config = dict(
    dataset='flat shapes of many kinds, plain or patterned, on busy backdrops',
    activation='relu',
    beta1=0.9,
    grad_clip=0.5,
    batch_size=128,
    weight_decay=0.05,
)
Rows from block 3 of a small segmentation model, named by matrix and row number. Each number is 500 + 50 x the weight over its row's rms, rounded and kept within 0 to 999. All counts start at 0. Numbers have three digits each.
After each channel's rows are labels from the 100 images, of 14976, where the channel reaches its highest value: "strongest on" is what is common among them. Only what is clearly more common there than usual is listed. The data: flat shapes of many kinds, plain or patterned, on busy backdrops. In brackets: how many of the 100.
# conv: 3x3 conv (model.enc.1.0.conv.weight, 96x96x3x3, each kernel summed), inputs 0-47

conv.53:462440545452413486478431541523505546533468530526503556478545551599554504493530464612481603551417450514483538509487529555490605528448528555420451
strongest on: count: four (43); cross (35)

conv.24:496493491491496487507501430580571564487499527541505390460519535552548546566600494466443564555596536561412535439546495522502526512500492452495370
strongest on: crescent (54)

conv.26:547459480510568500472494481519505541467566535518523530468554554449609439509546463512433490493484497564441498553530495516496522508514493366461456
strongest on: triangle (35); ellipse (32)

conv.58:393521477468477547512531600489478483524540558482382581423607507530578514535588477490490497616500502515520546503566487481547543514608428472467483
strongest on: ring (87); largest shape: ring (63)

conv.11:520449472554536475552459539548442538505557614597518444524573561519538456542512490544511524523490447488442561505579454521511526539499498506490435
strongest on: triangle (36)

conv.86:521505495480502485483454561528424448467444484540452555516607508511619488486602503565464591592542441531545542442528500517529548540508461580428392
strongest on: triangle (60); largest shape: triangle (27)

conv.76:483510500422483509461480540540543566531490479552446510463473461546472562450452494484462533514546421388425550471490522532525537552394477532410385
strongest on: flower (33)

conv.7:458494459463533493417514471586492498495556434520484543520522528456580438433607570483441523498520430522553427512558549537429493402456545409530400
strongest on: triangle (38)

conv.55:549523478496511420508525496441481509545435594505467444486485570511478519468440528529505447402508512486545524594533514520516416503481633496561569
strongest on: bar (32)

conv.91:566524556461501457433472445597473459507483477552517552564568563473587408430552513557499523489543448607500509547594565544465508539524569446420407
strongest on: crescent (50); star (33)

conv.69:439493477424507527544495541566530493514595514463534469521564512466621379491661516439441600583421491562494462490534515533498546514545460427493437
strongest on: flower (73); largest shape: flower (49)

conv.3:501545508525471512454453539541522525490516460555490581490624559501620481500641518504525563604602436553518510446527509477503577545559533528440436
strongest on: triangle (39)

conv.43:598496436482536507478401536513427502552385534503553397522566484539532456533585522543498483499409511519498512497540459560473496519417465481478452
strongest on: triangle (33)

conv.77:489522560453420585462454502489557597615458415526507472507490455566441493462420463448577455521449556448386558542450510499531498595431513456499507
strongest on: cross (44); count: four (42); flower (41); star (32)

conv.67:429593553381500518545502522557469468458424530427444515532582495524547535402481556515435597571568444485517548478459514460510533567481530491526448
strongest on: ring (68); largest shape: ring (35); crescent (33)

conv.10:540516571494521519434575533506475481538472409520561539596500406583409426473430482498535437524478460524438551532450458542463497552463417529438454
strongest on: gear (48); ring (44); frame (32); largest shape: gear (28)

conv.71:508517555470513429490429459496546446460530441506574514513622496459576372533532531474468505589534503518512511527533503486505500406507445516487442
strongest on: frame (34)

conv.81:484481455501523489506461574574565482529552547562535479467560520514572465463617516527512522531569452524499533495573497522523517497558475490459390
strongest on: crescent (38); frame (33)

conv.79:562554486438525454515510524571532469527502446546553445522598473493580418495585489487489533600521490533517506555585484575447490522516517509476386
strongest on: flower (41); largest shape: flower (28)

conv.22:489454449471569503511554493558553452507485532471422475363526483469609502529650486469419591614510459542508466416544507503477500490551481496574373
strongest on: ring (42); largest shape: ring (26)

conv.31:540543381469569472500489488561600529502565473571498484464560556456594498501572439446491537565564521568438464519534412536508497491495452570469470
strongest on: star (39); flower (38); largest shape: flower (28)

conv.1:554506540478471489493428596550494499517491484538518443533524486505564391539606536517535612554442537466470540433521447576521566558449496527482412
strongest on: gear (40); frame (35)

conv.90:455622476444505505544534498566563563470589661488436504534566515472461510468444484461576493545552464504443565426539493426514518558493376468488571
strongest on: crescent (34)

conv.47:505594487456520558441503529484625562524544456506437401472541544512536474524517500428508470606546522483471504510555436465557511479475541509471482
strongest on: ring (43); circle (39); largest shape: circle (30); largest shape: ring (25)

conv.85:576460530548520540509491543473514524452433488575550485578579512540575503508494526548455562504427486542492526568458415569525469597498525594463471
strongest on: ring (34)

conv.70:416643485439466486449522524547464585483464460474419413528354515571447531421493454495534432418578504394495549488519528501532523486423532534518492
strongest on: bar (32)

conv.44:523536558465549555432509551463472521491549470550475459600641453554562466530531528516518456563467533530529473545570509545492510565563415489504449
strongest on: ellipse (32)

conv.21:472483473453452531441400496492486502600505522543464575509688486479564516474525583499440472550428491511544536536526482543457426519484478511572523
strongest on: bar (32); tee (32)

conv.14:548438504501472496483431548479469531578475543491477410424561523615569518608604479518461533591490477454498568472537493511543559488551564454489393
strongest on: tee (35)

conv.28:482565496391479500514500544513419481498458419476457511564563484503567471498600528450473518639482534546499482522542433474530520494450489487502406
strongest on: frame (59)

conv.23:545509502545508540530513550551427486417502522517450519530548450482533492525541519534496651548439550485521538393486543452515529555518471578457452
strongest on: count: five (39)

conv.61:465462427481489533440457465479478464563569399526557550522600527494610526534624519480471492620485523582519506501498500526471472469539469496512468
strongest on: star (36); largest shape: star (25)

conv.95:475561555428372514535411466532426531522514574479514555527599549470529542454544534559561584574563471494534530426471572461529538528490535507497513
strongest on: frame (36)

conv.15:565489525489494449516491491546503454481482473443545489482554485441596333527566540529436591552492458568551501485551408524449504405440523512466393
strongest on: triangle (33)

conv.35:518507472435535508504554536563497438482470538495476467496505463474576542457563468558451574539383430521500492483505518621440452603470532565484391
strongest on: pentagon (35); square (33); frame (32)

conv.6:510464464525517413498512530517491497522622512588531468538611574541547420578531526479509497582527484504505519565619460469512489488558512478473464
strongest on: star (47)

conv.8:497438489460549486551470523565471420517510574467483510453552541502553449517531569562488606552420407569517515480538423512441465516494561489519443
strongest on: flower (83); largest shape: flower (48)

conv.64:513430490450530411540528438526475457438504492475573568460582484449541418510463459561427549503494443566551458568503479550438468476521451426465474
strongest on: triangle (53); largest shape: triangle (29)

conv.73:569555480516508422463486510531512498470499472580443541497560532505610439544565545497479498585644477520490589482625408498529474528451489572508390
strongest on: square (37)

conv.17:568480545524509477532547499539584524525501558508556474471518552522595424591603440521518621573510518564432516487457529526518515557533522482547425
strongest on: square (39)

conv.34:537475516563480508485446495465507536503478491556488495470563561527615501580576439518453600590540504531492557434557539510541564580535475579448409
strongest on: crescent (36)

conv.32:581524516465482432528428536516597498501497474507611526496570531503580459493621478552502581543619568535545530510531439601558543493533494508469459
strongest on: flower (39); largest shape: flower (26)

conv.57:580473524498536443525515512541463484522447510549525506555682560606584455544559537570453585565490367590490514492508466520465483509509471516411404
strongest on: ring (50); count: five (42); circle (35)

conv.39:413492496409427477491420530595438528568473477504495479562591525534590422481606563500462593594481534453559506499532583512480533493465550503503418
strongest on: cross (42); largest shape: cross (32)

conv.60:562483514471536537444483479451486471480480408407545477479581437472527474536479488491472453532425493561511494524510398526473455473442471490559499
strongest on: star (65); largest shape: star (29)

conv.89:534501592500487509529492480576496451480430552492600508555543518519551424514582538541521610516479487602480506476431512511523485561565462522574448
strongest on: square (37)

conv.75:521633558403508439515479527527466476476461397425500456482553495525545401485587555508538524532498470520512560419519417527516541394438458505506439
strongest on: frame (38)